Weights of a small multi-label image tagger: batches of 64.
Rows from block 4 of a small multi-label image tagger, named by matrix and row number. Rows with one number belong to one neuron. Each number is 128 + 32 x the weight over its row's rms, rounded and kept within 0 to 255. All counts start at 0. Numbers have three digits each. After the name is the row's rms in percent of the matrix's.
Before each neuron's rows are labels from the 100 images, of 14976, where the neuron reaches its highest value: "patch colour" is the nearest of a few named colours to the mean colour under the peak. Only what is clearly more common there than usual is listed. The data: flat shapes of many kinds, plain or patterned, on busy backdrops. In brackets: how many of the 100.
# fc1: MLP up (model.blocks.4.mlp.fc1.weight, 384x192), inputs 0-95
# fc2: MLP down (model.blocks.4.mlp.fc2.weight, 192x384, transposed), outputs 0-95

patch colour: green (77)
fc1.38 135:118139123176155140140128155071186092132115124083116132117148086161158158126118140191134148109158155118117123148126127126131107129156148096152096140152138140210116140133112121134089195107097104124103121083091074087111147087113116099068107154120143155111120130128118113138093138122110106129
fc2.38 104:115156159168133143139158137099205129106102116110094088136112128179134178105094122207106186072139125116122101154173140131151136135155179116194118126136123165157105128101116131098045188124133106133111129094128045124118165070100108130083101105133119151123149147137104126137115142120101113139

patch colour: green (94)
fc1.114 105:110109146145194060172132156067161096146134122110139111119114089106151160160147134151104108118158137140147088115068159209139100134140107132113115147177188084129137149215122149107133153130143083137119101107061120079037115135125172076124121106150130161088079128160082069151106133141134145085
fc2.114 115:131145201126163117106181121097199140126160128140121082101091097135109149147043128142095109101101108140120092147119114154171178165139121170150166109086150117121146133130157131085103199102133078175119129085115089134088171093142154105063082057158077169116130131165091105158160175170096087095

patch colour: brown (84)
fc1.112 094:154183128104103165108164152126089130174082170179155102113133146092088104125167107149148108040143105166163091142083098150066093094130120080112070174127147116097125133143145153112083103088099104081146178135145173138144205192060090144115102181074136140112105150136127167092125153100151102128
fc2.112 118:144084179097159132122120118154098176152161147118157093111110090093119070154057109114111072131126149149105124114081091153134156124155109193123149144106159073080116153142150126091111165099169074170113144108115133134080204130149158136087096100141090175110141148155089139160150148142079112070

patch colour: brown (66); red (33)
fc1.64 090:115124110159076100140181170144126093099146100118128048078129114134134141144165049159133118104145109085099070126126141118107127107088130088136125078145113138168134160175120124084166150164100112141149133097091185142114119144121140099137131122130119159117105139141142143123143131139127142158
fc2.64 100:118110102143079096142139131192141106055142055088097102108084094148141174128093105166141100183115157170107068123158140038181165146112180155155171091158056132118115139157085126117140139106091119121173095119107163127098135076161141118100215094143184135145126126089097064141129098144056095115

patch colour: yellow (63); orange (27)
fc1.297 094:117099153209151126132147143073151138132170094133122105132092132122148153134134091110091080114101164149089090111095188172171132144096070176080138118123154077127179121144194116082184170205114095201142107115105167101056075175151140111142113127145130136107123120172161106177155153139135207084
fc2.297 098:126137170135118126134191138119162126112141103128127034174062121132081098126057101139118104086083124170070003094136130161166192162147117156119162087103148117102129157106142085069128148133096128148162112113118141111110159135102108187124114079141124170125127092131083121130132138129103148116

patch colour: brown (99)
fc1.146 122:146150150145101126140160196130086104183104144144120125074128101135131098107077118179115111093097161250120129106079119125104116123140119119157106164080149102083115151165153114136119133100079146122115143131126119036167186140098098143173130154111179155118177117131147158112093119120094131136
fc2.146 180:148134161119123154127143149129053127133122117124133084102121087116133064126036121139103094109090190134080089096101113145198187164157118176159197124085149091060113162147158079078103130126115131151120097144113126100148183112137119160151116115155135166137157087147112149149055107108074107113

patch colour: grey (69)
fc1.122 116:092141167142119118129129117072144033153123089115148120105122116114095149128166115106122145086143142131154110151140168101178169144085143088075136125196115107164141146168131121108137107115094149115141114112168166166124135221105121088163160063182211143089142104131088121104141069172120128124
fc2.122 135:138083059143163106128089152141149131119144184115138133119221206129130147127185172121139099122132108083195196104098074161054075088116105099078093204139177087159114155141118171174126166129169113111142123087102134180114115144125149161120093151116105063125101188114122178125153147102168140089

patch colour: yellow (54)
fc1.362 093:126132151178158128149157116024139099153138137121115091129036131140142136150178098105139109082105112211123090108096158146105103124100077151094129130150141080162136128161182145070128166160123131153157137117133153110068075199137150119159126113146126106086104145150155086153129121166143189105
fc2.362 106:133127142143117149132161123135169123070142068124100071208073121157101101110064089124113118094084132167069034079165140160166189189121131167126168085100143136091124148079139101090138140126096130148209118119132178117107159132087086195155107093135117159157115078130092100130129141135111140128

patch colour: pink (49)
fc1.194 138:127125142150169172081114065063107135118109158155065122133132139095128145145090151053071169134066158077141109120138117104125134119156119094168150054116103156115141114121163134126133108144137150139131139179136099082150067113132133091177140130102099090129199120146161145145186112166158125150
fc2.194 134:138149163125175178114173099102121146139120109133046081134075080099087077153134117080104231149125135145116060153163145109127163151154141107220133094138083192119133137099143130076120115095112142148138172179152099131152155101121135085201136121129100150144164094148121080126150099144129098160

patch colour: orange (92)
fc1.30 107:147096140131130139162186082150123141196194126120170087117045091114121152180180121093099127144162093140102125172137161124100126100154129097129136108156149066181144061129133149083161179162150067187076137102131090137070078133177180144104127170130121095127117142130162088119140167145145154095
fc2.30 136:088148159100127121125195103144146172145145077130138055143078093121125118161058099108112126150104141152097026147148139136187209197181144144125196074118136114115121144079099054067122142086077105130116099120131106139112153113140145142087129071163133196127162057104101081129137129169099064111

patch colour: brown (87)
fc1.341 104:146118137156035169174138164177038161174107134093090096100121151104131107175159117141136157132150187148132108111176122088120089111197167100164110121185111122103106132105091109119122091130142128124172133160135136114158132119113119180136178171107163128162170130102143153104076106109105128131
fc2.341 095:148160104135086163184151126151092142132115071115128062143077104097143137155169091136110145126125146099159064127187191100187146159176173134167129081177102107114117112100115142067110097137104141114138142171132122128125147106136109164140183172130125107163109070096072087104062095125141160146

patch colour: red (61)
fc1.68 096:121108105184106090137183186147132089103176084111116027089101090119143155147112048161098108143127127110089074136128143126131133130095122099136123052131120131162162132170143136043182157158090105131149139065071169110097113127132136099122138135127162147136118104145134117157131123133097127128
fc2.68 112:113128130135097102144140139201138109059146068110097102101081070139125152142093097157136107177117139166098058136154130042179168134111172154164182090148052142114112162156081118110145136100093118122172106118112160125103154087163146112098201079151154162139119128085092064139129088150047071128

patch colour: green (48)
fc1.54 146:149128115096086165100163154152102164112096139155191126114142178157111147078145109065162071096057101125161124069113116169104105148066160147125123141089132124103102119111147133120130102144059104095114131150153201165166135184170156068145087175110133118131106124144169153127144165154137143124
fc2.54 122:140154141044102158095161109148120162112089094151181105143112163134111129048117104088158117095098123140135104071132107143100136177085221149146124108107113141087067132114129123103110105123096116078080143177195137146193174165163146075141112124109130157113141113145142133131142158139126117136

patch colour: brown (61); orange (26)
fc1.329 102:148119136091114139133210116134146158157137091152204062118064153115075185140133109097126104149114057155138093160127151131101144155121136096114142088116131132129125077100121171068184092117053100101060144126164095138134153173149123120100096116145142120132098114116131097086114182165127142120
fc2.329 104:085161145101118146134156104157146164128134069105121099153082100145132102149059105115118159163106175162111056141170132115169204189170175132159195067126117153121085153064094078081097133094046126093115097152141117138133161093134128151101145077155133170183179056102115089122128104150093049142

patch colour: pink (41)
fc1.275 135:076115205155147180088139058092126148185118102125101107156109074113105148180116134090068172138103132091115098168148161105158195136181125099144180078166096133185162095101142094103153121135130149195107151146155090141140092131140147107152147071181129130093174109141159080143176118186129127140
fc2.275 156:104130167099140163124214117135130140124127078106085055129076085139120121122090071117132191154122144181075057143158143109151180198133158169201174119116079186114100154107116105058111112124086143124116133165155101147149174097158130099157141113141114189162153089136131083139123108141061081139

patch colour: grey (66); pink (29)
fc1.36 109:126153136182147160123126121069087116124084165169079125128117119104107124126100147097073142077054167134112099077127106127133101091162097124141126111114121122104131159134170079135161095152142173182174136165145130053145112138098105143198126129101118105079165132146144166142132088150160149138
fc2.36 125:115104187099143155115195125132141127107157081100077069137104078147101084124061078118118163148126146161065076131149145124155198193116139183185204118087096171114110157103139111070123133114079136145145127135150119142129183108157124110155116086165119202155142109150124081140127124148051084121

patch colour: blue (85)
fc1.332 103:122110134191073132105193126086119085174127108123110090102105121143150110132180074125148132119134130151120083145089150149133134154097098101117100110140145112203170103164177088079131162185089110142105150102101128138111120132150136049118096187132141148104187105187125138162178138143184159087
fc2.332 110:085100144123106098100173079066150097144125073107131092163080071128134152102032099170140119166112138179054079152117153136199202205143110171114193066091130158126170110143140093094132112125081144160080092141111108117111118077140127105074134085154147157124151059158135087145114143169091116118

patch colour: brown (80)
fc1.323 092:099128138144053066152166175171142067077162100149105094073146109137131119124150074176155122128167069076118085119134133116130119100084151084132109097172117142179124154171117130098141161140109109110172125102082188140126134120108154125119129126124119155096086144125090141139129118140138127150
fc2.323 104:131110110126107103123123140212127120043151091118092104101117089162140152135077126143137099187101144150106102126152103038161152125090170175163184101125043146103110135159095128119151125135128125146187103125117183119101138085169142101098203089133147149137135144089119112151144101153056088123

patch colour: orange (52)
fc1.79 086:107073116150114126133208079118173139128118077103119053142062111131160137129120062110122124132105120178122073116156164131161148149125142148106150071131136125185118096089123135053164142169102131124132088114137130137111073134133163131112141123205124142128138123134122095150177148181136142085
fc2.79 088:125168151110135137102112156130081095103123184181118153102203124137105049122110190125132127146117122113134135142121057089114141083111108109146154159071099143081113206155136115160126108091136157116141152130151138117155160123116118111158143107119134131131153161109167186104110081093114055157

patch colour: yellow (69)
fc1.261 086:114081148188170126137155131075133125144170111114124087106077112116157153145136086105109092106101145140074091123093184155170119160086080156115143131121166075147194096143195121068192172188120105201134117096114150104063062185147150112142115135141129139117113135194157097175154142151131199087
fc2.261 081:135137170152127121135180145106147116111146133142110033158070120116070070131069126132112104067090141174069012090123116160170181137145100148111139102106155112097145159129161084077127156134110128160184113104105153105102158140095106185140107089135118148104130113134083136133133136118122162118

patch colour: blue (93)
fc1.169 098:107081108143114127104192118095084137200147137126141088125102144080139125149182074112149117138146121140132079152056124152126147146127060122090112127129152099167190125172179105069109166147115121142104134127087105157095120130170179086103127174123117124100174126156130150168188146137139130080
fc2.169 116:113100163113156095086169068071132125153135098122128095169076085111124144124042099135146102170099133185073080130092133168188189210152090188097186085086154136103165121149145100085131122121105122170098102140106125134093148086137141116072113078149094173116131068166117105163135168161095094099

patch colour: green (77)
fc1.290 098:143103110167162109157195154103163096120150114106095072111084092156195143110135106172108133140135158150100059156122160141120094149121130105143111098141145128166136084155145154087108165159083079133092147123105111054109104101165136102102111162121143164164120125163146045154091159147093161127
fc2.290 080:102121108129122124124138142115244129110143139133125135128138091138093125124063106197083173136128147144117105196171109128142180152152170120181128083110126161151120133071122106117087199120071085129078121085114040105116140058112085130066100104133126127149167114135093112130116136146115083121

patch colour: yellow (46); orange (35)
fc1.176 088:142109154137149138112196126108164112133147060123132054140078117118108165140056081115086154121112123133077051122104176144126138174107095125094175068107168090131189111122133128072182122166097119155115120088126145117110109149124131120144089078168153142100136109167142106154165171196119155114
fc2.176 073:113111152128197133120133139099155148156133232145127130105159149129114146147161203113111126090159075118145174143097077153073072038151086082094103183100179109163137130132128162156128168116190108151108152096123083130105121134087134137119074134100077115060125208114160184127151161105179082112

patch colour: red (90)
fc1.157 104:120077099183113094128187155152151114120219089089101058091132126093152136182073044159114062144134145116100085151116154125139160139097090145124140096113131105135170134149153125081174191137118092137159113026079164115098141109138135149111136147118161144142126084150116130184158133126077140112
fc2.157 114:108150172109152123127128122188120156086150117121092114102104064126090129163066125104126120155112136161098073125138092075192178112138149162169204107125079143092106180132100103110127151089111105138165098118121134136103185106142153118111159070152082184137144138091089102167157086158047033134

patch colour: brown (99)
fc1.242 120:130143146134095144151159186145101114180117135141121121074136102123127103110083107194123112082087168246124141106085103122103113121128109109148100155097136093089109154173147122135133126091074147118116149135126115048169187138107096157176122152106184169122166124133153150123084118128086125133
fc2.242 188:148130159123123156131142153129054129135122119124130092104120090115134063128036119135099089104087192140078093091099110148202178160159115178156190128085154086057109161147160081079104134122118129156123093144108125101146182111138119167155112123149134161134158089144113155151056112105076113110

patch colour: orange (73)
fc1.366 082:140075133114109126108190095115165127116168067108142073153068127136133141128100063116124126130091094146111079137136187136145155166130125147093159069099137120156191070098138149041167119188108127163127106104126137139093110143134117136092128097150128126142105129148120111132151184171117139110
fc2.366 073:106136150143163143121131145112092118127108212149087129112193161130108109119127214116134137125141120115151156111100062106098092048156093098114113194106136114116109194152119158165111134085167149120131144136131104143136134110112135148160129128105103082128151184084159207116124090068137063140

patch colour: brown (87)
fc1.117 101:133143138107067159147167108165070173255123111121190118147107091100102112194139128100134149104142155245128126168165138121135126123184159090134111123165137069116097110085094112113090117098110105129053152159155080109159160150110093174096130130135129132115174124093102127101086111137117117131
fc2.117 089:152121139096118179177133115178090191172122095124182070153131128102115104164106120109131122112114161113132098129167134156183165170212166156138156124144145076094092133064093120085088107119128120139111115163144104148126171131145127206125136142114119143154127090069097115106068115119117153111

patch colour: orange (57)
fc1.244 091:160092113129113124138193109136167133114161080126130063171081134179145154144118088111092146121123073120082079131133172155122140164117131146124184069116143129179131067105131145044170132194134109155138114105134131135111076135129120113098115096149121130140127095157105090125169169180134156114
fc2.244 090:117148118142127132104121147125077111123109202143099137102196147117112057116117177130146112136127156110156141095104047107112119069153115109127113166110136098090111191161135127158100135070162140109138140139117132135143159107132149141163144132099140094138166159108136219122121086054126060132

patch colour: orange (80)
fc1.190 103:121097124117124134162201088135130132206194106099163070134062092114120154177155101095118150162150118179111127194126171133100120119144131116094145080146139078186138077105113155079153148127115088161072122084148092131084085142155162147092121149160133132136118126127129070104122146161122121083
fc2.190 122:109140149092129133146190091157138200171140076135152049149081097094113122177089099104126136151129139127124024154151146135170189182213151124123157063141135105125119120056078099067117134072082100125103123134136093152111150114138149159086139094144128155147148064086093067110126126156125078107

patch colour: orange (47)
fc1.12 097:109096141142071109136169090105137143204130087096166087138089120107118133155173086111126148159151125135126094180153179137140163156145134049087132061183138104216155066109131130069101121142080126147069150124133078159101085132138142123096126142143152121124183099138080108112142126156151148102
fc2.12 109:084146152107105123124191087108124147164121070130136049165087092104141122143062088120135137151096161152091018135144131137170181204189144137115170063131136122110135146089111073069122109093070130120097107156135111109128128112135137136101146090143170172132164053130126092118110113161108112118

patch colour: yellow (72)
fc1.28 092:121102138192144131131162136057134097141164122118111101119058130115157154153139080121125097111139135151085103123086162156142134144092086137119149120137167092160175138140203098057199180203123103179158147099096143114076073158158161108155114131158134134107112125174135088161124145179127201113
fc2.28 086:154137140141119137135184138134153136094142092141112047168057123128072068126064101117106114074086163182077020096161126159172187171150129166123147091093152126076121133098156077082118149129100122150172094120116157100109175126096101196135112087130117134120143067131079141131148145126131153123

patch colour: orange (38)
fc1.124 111:130142139077083150141166073162124187232140084119187099155079114112112124180152120069123159150162144181132114197174159128131137126171167087123133111161147104146114075066095133106115111103134121121048129150168053136112136137128110157070126115167104121143131108102094100091114125131136124127
fc2.124 100:130124121083126154168127090182128203176127083123176074171129120097129130170129135108142153139142144092140098166187142128158156161214178120132139101167126115129099110028043128104108107096115117126102126152152090160121143121140128187098153131115127146140130087034089078084098119140127126122

patch colour: blue (90)
fc1.102 107:131151153143128108084136124079141075161112119170142117107109132078093133117156122176124112075169143123125120130094127159184164116151067116061066126158170081097177128220187091110112168109148080140162106115041194150093172161074118116157096099146131148067113131132123136174202148103161133118
fc2.102 110:180127153127176145135097148173121183127147190124119137108206128113115090157144166116109101122152157121204190111107042130101113094148123151131098212114143101110095158122129119161094169099207079124152162107117128148097196113122152172107113165106070128134120160126098190146156122075108083091

patch colour: green (94)
fc1.288 103:115115149144186067183135158047139082134128142103123106100109066112159154157143116134099123124151136128132104128085140193129090113162112123108119160176180088139134141183117150101134164116125092128127110116084124058062112145138171079114136132141128153089052132147098065148081131137123136094
fc2.288 116:130135196136155111107176111092202130127168137136113079102087084127120143155047127155098110114118112128115084166119119139169176146150114159158159101101142118131157126137154128073091206105143074174118137082103072131084159081147152109049096065156075154119140142162090097155152172155097092102

patch colour: red (83)
fc1.44 094:136094119129121120120198163144134098131192110122139042086101111082137112148070050160085078144114141125087050149099141133157158162091094127115142092104152091119159105147158129046182178119064093150126138054085130093110149134147141118124110132144151137134132096163124108145133152130118149095
fc2.44 094:102132185107159106122114126162136127077149151138102125106125074138090091139087142125144113142127091157106071117130079086169153097113139165148191124128083158108114202153077126127124140084134117132170104118121152140101168126128145104109146050163065163103107180076076117162150096131067016136

patch colour: orange (79)
fc1.350 109:102087126121130151165205089142125140181154112097162069133033091118134158162146105095104146155161115179122121187130166133111136126134122099092142083129139085209119062102120154080158134125107091163078121115152076125087080147165141135089136135158110107134132128123128071114109148171121117094
fc2.350 131:112137140091128126145185091158145206167144074124155062147081097095114121178100098102125137158135135119130033159156147131162186186208154125121165062148134111139122117056073104068121139080082095124103120131139094165103144113146153148077141098148125155146147060088085063114136125154125083108

patch colour: yellow (63); orange (25)
fc1.334 093:148093165187164119132157138075146119123173093138111115129076134118155140133136086126074081115113155148090102103106177181172122145089064160087142115120158077118184116135190113077190171184124103195151098127106153098094056162139139120131098104150123135096117124171149113190171153155143206078
fc2.334 096:134147176131115122129200142116147120109141101143131022172065122135081111123064100136125100083090120164076002095130126155159190161137118154126154096098140119095135155116146091068130147137100124144164121116122147116111162134110106180124116081138128164130128103132094126131123142123095147123

patch colour: pink (40)
fc1.93 104:110111157160139123065155062078114100168124136143087090145102120104110169136091125089099167162072100095107089145086113128133192124138065091133162054089129147157184103155190109111149116124126164194072145140119074093159079101130144110164115114120137114105180101167170133155170120170148126137
fc2.93 137:105105153105122112122191118128143121106137076094100085135076080153146136108060072151150143177113146184056071128137147128153185208114146202170197100105099174110114153133120120084118121124078126120111095153126118128123165082176138084111141083158122193174132081149112075157127128144053087123

patch colour: yellow (91)
fc1.86 094:122124152193146127147165093054138108150150144126116094106041122108146145139183120103135087094136129184125102105082126161128107113117076142099115127147150058147126146187194138083124184152148114165156118138129166102090080194147157118166132125150120131106100159144167096149127145143155186101
fc2.86 114:117120154151133140121147119142162138081149071109091085200088118152091094114048102122100112100083143182064054077161121156187195182132126177119181099081145125080119167081139083106133148115113136159200100110123163126107164127087092205149108077147107164148130078123101111138133135134095129123

patch colour: pink (56)
fc1.195 124:126103108110149153082171107133131170168166131134121077146129153066104157150061125083053153172118157112148105151106126154125149132171070096136152074058161109130162093090172135102166139112134131177062147122136086101144113105123148153148065140095128094149182117151171144130164144151132108116
fc2.195 149:129119128145107110151181159188156129077165082077087086108084078158151123148069052162127116178130158157078070134156140095149192179126161192184180084123091143117106136122109101084116162112104090122165099114097146128085167074171146128093158100151122166193120083117082071158135125127054081127

patch colour: blue (89)
fc1.73 091:050071136196093110118203105122147102143130071076109055150089122128135115130128071130102120136095132172113041126119154108152158148119117110095152090149141117171160116149133090052136124150075161151135081101103130154100103113125119120114152087167145140112172083141108103163164122177145119094
fc2.73 049:092172216080152118120169102116119113097086155171104115144173095165134167093101202130159163123120071128100114139163122116141130130108150112156202144105085200113111157136084160149115081083107179101133127175173129115149112116132119081130158058166103177171123130089132138088109083135078076180

patch colour: blue (88)
fc1.3 099:114107137147101113086173111080104104172137136146132090107118143091111122126166072136130107125117137159119075152054128125126158157094070140088114117131137099165173117211193089080122154146111122135112135111104126153114132129147187053125111150135132108086177096166134144148188125125156137084
fc2.3 117:103116162104143089076171052062132123152121097125135084170082100109114152102046104137167113172108117176092063123093121160184195220147097178099179079086147146105163136154140113084113115099096137146085107151113120152110152089141143107077126076154109166110143075166132116159132156155100064114

patch colour: red (89)
fc1.192 089:118100110174124080121208175151130101110196088103125049089120110092164147158078064163102074159139149116073074141115143122134152136096122119129131069133133123130148130149143123068183186121090096157139141046082146122118128101145115118102120133108158150131123104148122120160136130140102132119
fc2.192 097:114133136133123112134120141199128123058155099116083113092095064128109132155081122135123105168124148157099061134145102045188171105120149152167182098132058141100123177155094114120143145091114112139185105109109158129093158094143143114111183072146124158138129148088082085156149088139050049131

patch colour: yellow (83)
fc1.276 090:129136141186161127142160109055132102123156142133116094113036129119128121132187110107131095085105137196125093101088125152134110099116079136085122133149154068144140131171184115058107188151143125153150120124123152114088094184145175105163118119163107129090093158139165105151131121150146190099
fc2.276 110:124119141152126144125147126135170128071145065109092086214090125160107100108059095128103113095087147171064054073161128164182191187126127176120172096088150129093126167079138085106136149127112137158210113111124173126104156125079086209148101088139110161146122079131097110139130138130103134123

patch colour: brown (63); orange (26)
fc1.115 098:136112148108077126141215127137096145180126081074177058106119047098157135125085038162157070149154139129081089157123151117089129146151136160115142105147126077125126105122118108075113109136095124113075132135113116108138155127155129136113150158139185212124156113126123121108097120107073116084
fc2.115 126:144137102127190150104092127081156134131108215158116162168181202128134134105178201107125152081139093102178168113124057172083065080134100088100070163116157136136144138112140188175120133116183143136143178130150120140133119147069109146151083163085098080136083216129133178123144148095186140140

patch colour: red (91)
fc1.67 091:111091107165094086128189164123132098108217073090114050090120112116151138137076045164116076140138125115057071149115133132136154154098106114134144089127127119125148141155133125084166181125097075161122144056058154120113146122139129111110139137128145139157116105154136114169130133133094152130
fc2.67 097:112134138131119112130120142195128124058151103119081118090099068134110129150073124136122107162117153165095057126143099048190175106120152156167188101118063140097117178157095114121138148096108114142182103111107157125101165089137139118115179069148118160138132151087087094157146091143048051131

patch colour: green (76)
fc1.206 159:114136120163150128139128153073190102124114123076108125110135087164161156123110137201122157107169143115115122162127132132119104113152158096162098133157145140210118140131103126131082193112099102112099121085097073096111141080110115096073104145123142154113119128136108126137099130115103117132
fc2.206 126:126180143166117156135151131095195126107088104107092103147107135184149171094121121199109199069146134105125096149180158129146131138148186094202101113139121177162099110097116123109047172129123119117104135111137053110131156078096094130091110133123133144128150124133104120129110139108123124152

patch colour: grey (69)
fc1.347 116:100128119126057111110133120088125030114109099117149109153128166160096135088123115117119151085111076104132101132139133129082135129080130076058117079125139117183148114136126124117153108123081159109148166067140159134163105180101109095162125123108189093043153131131143126095118102173179147120
fc2.347 124:110091089130177098098086147137139124116149185127142121099209187141119131120170193120148096136135086088181188106085074139071091085095093109078120222114161087148124177174141182161137172095184110123132137084114142192107144154147166124120099116155128102114101186148150191127164140112144105081

patch colour: blue (88)
fc1.263 104:096125150162108134103189125089100102177124139125131089116091124081123103123173059149147126128127140166126087128057137131133157141098066126089101136140141121167171107186165075061110137149113120140102127135097139150111122133146164053125115163145140122094180095183118159166170123129158140085
fc2.263 142:108111145122126086063170038045140108148112083119119091182080112111135154101060092150168120170111129160095056118098136160179188209152100169100161063103143145113170117153146100080111113121101139140095111158108127138105127071133136105082130087138119160112151069168120113165139156141118087116

patch colour: orange (82)
fc1.345 092:105101136143151131126213112141135146184181124095139078136059107094162159175146102096112120149153108175139098157099146150098104138135104113080132107135175068197137098109134163084166166156111093161079114077141079128101090141148169126095104139137132115127118128138141113116121147160099137065
fc2.345 092:127148133125133129160209107156129185155136090127127022152063100107128113178089096112116129143123164159127006133153139142162169171206139134124161070158144106119128127073088102055114137094092105134138123136126119134096147110128153174101139108135119150150130073090104080127134118140123092111

patch colour: pink (56)
fc1.283 137:132127135143178167077124072060112136124113163175073120144139127082129140151089154070068165136066157078129105116135119116139135104176119085167129042133113149131142110110163131118134110138138154144120145176140101082163061118123146103161149129109101097139180118144167130133188123162162145151
fc2.283 138:121149161120184171112162101098128137130136119133040105131091076103086073151119124072097234150117123150121066152161121111127159155140133112219148093131083197124132153106145129087125124102121147156148167166158102139155164102121134079202126114131096151136168106149120081138157088146126087161

patch colour: orange (56)
fc1.87 086:109087118163129125095182113118181133135129054061134066152066133129155164117109078119134122126113125189095091122141166122125154177113158139118148065148140114189151105109111115062138148145106102151126073110135131141071083124134157123122148123139119156108135093142100107135168157173111131070
fc2.87 088:119160170103147142102116142112060098126116169194105157079177115123103102130102193111142140149126110121107138145106079082122130103122090113145154165075098150085126182155155118154138097111127165111115145153148128116154148120124125114167147115110127118173162123123210188101116079096097070172

patch colour: yellow (90)
fc1.59 097:120101153191156128151172101064126092165149141136128096122047119103156150150177094105124079069122122166127103109063139157125110110112068140098128118165151044147144138180181146068137187167123121147148108121119150105083088183151169109159131110149109132091101150132169111149126117148153216096
fc2.59 100:119117140141135140124148120147159152088150064105102080181075101157095113126040109120105127121095146190043050107167127134183195183142130177130190095072133130091103149076120079108136141115102134152175104109131146108108152121092090200132113066155112179155136069100097096124129137141075109125

patch colour: green (80)
fc1.100 108:127110122172150126153187170089165107140128121113117086098086058158159170121146103160090142131152148133087077175120143177136111149147126108154108117123172124167139100130142142099107150146115091150077134104081096060099121119154130095111096184117143139151143132178143066164104159137112150104
fc2.100 104:108125133131111128123182127102220122113135103130121079130079089134118140112059102179092165116097153165098060168161142134155180175159165121177141070111131153140117121096143108080089181126050103135083131104125046082128136070116105128084099107128141128131166081150110089120111142160117120125

patch colour: green (60)
fc1.304 128:119126127183157125141144174098170093131133077095099112109099071168144138087146093170051149136146183125102105168152179156169142193138147095159125118115163137158132109117161107107106165130126089149054107105076098091087142104137099098116081161132170165146172077169134087147166169126129136115
fc2.304 120:123126112159110146147197153113212121103119106117103049125095118145133169109099104185088171092099161148116073147166149132134150153149174102187118088127132148151108110091147129085083184144072109124102138105119053096143143073118109138108101141114150108143155101141114103116098129135127173128

patch colour: red (58)
fc1.171 095:124091101161105105139199175142128092093185084102120017084103099105143159141082048159125102150122148112079050158136148113132145139093120094133129072130119127151156137154136125081180165120083108137135148075085164116113141120136123130124153142127167144140112101145130125141137118140106136125
fc2.171 108:109134137125102106139128136198139116063142077118098107098083064139111138141090110150133113169125132161087049142159130044184183130115169150169184085140053146114114165149083112114139133091095118123170111124119159129101158098152137109104195074147142162138123131083083068140135087144051053138

patch colour: yellow (72)
fc1.247 097:119142141197140133139170104039126120179139125147108089120027140126125126157186105109126096073129109199129105111078134139114118112114063144090136111159155082153145123164174132072103175148120130152172119108132141124081086203137154110154127120152129135072107143152155118173128115166149191117
fc2.247 108:116125139139132147127142121134181129070150061112100087214090123167104111112055098127100120100092132164059050092166136157179196191122127168128177090088143137093125158068132084106138144122108135156205114108128166126100157123074077203138098083139107170153120075124092098133132142132104129130

patch colour: red (91)
fc1.55 088:118094101177105084123186165150157108112206090094135045092119112129161134153074042181096091170136143120080062150125137137126156153109095123142148076113133128148149118154136115090173200168104094142147130041052142108110130104126118126119130155108172146157149118146139127172169117122110146110
fc2.55 097:116143168119119118131125137196135134072151101125105113097098064143093135154061120140123108157116146166092061143145099057187188114136156163168201106105072137091110177141087106114133155092108109147171104104116138126102181093130128138099167057157118178125140143085093097156135102153041052132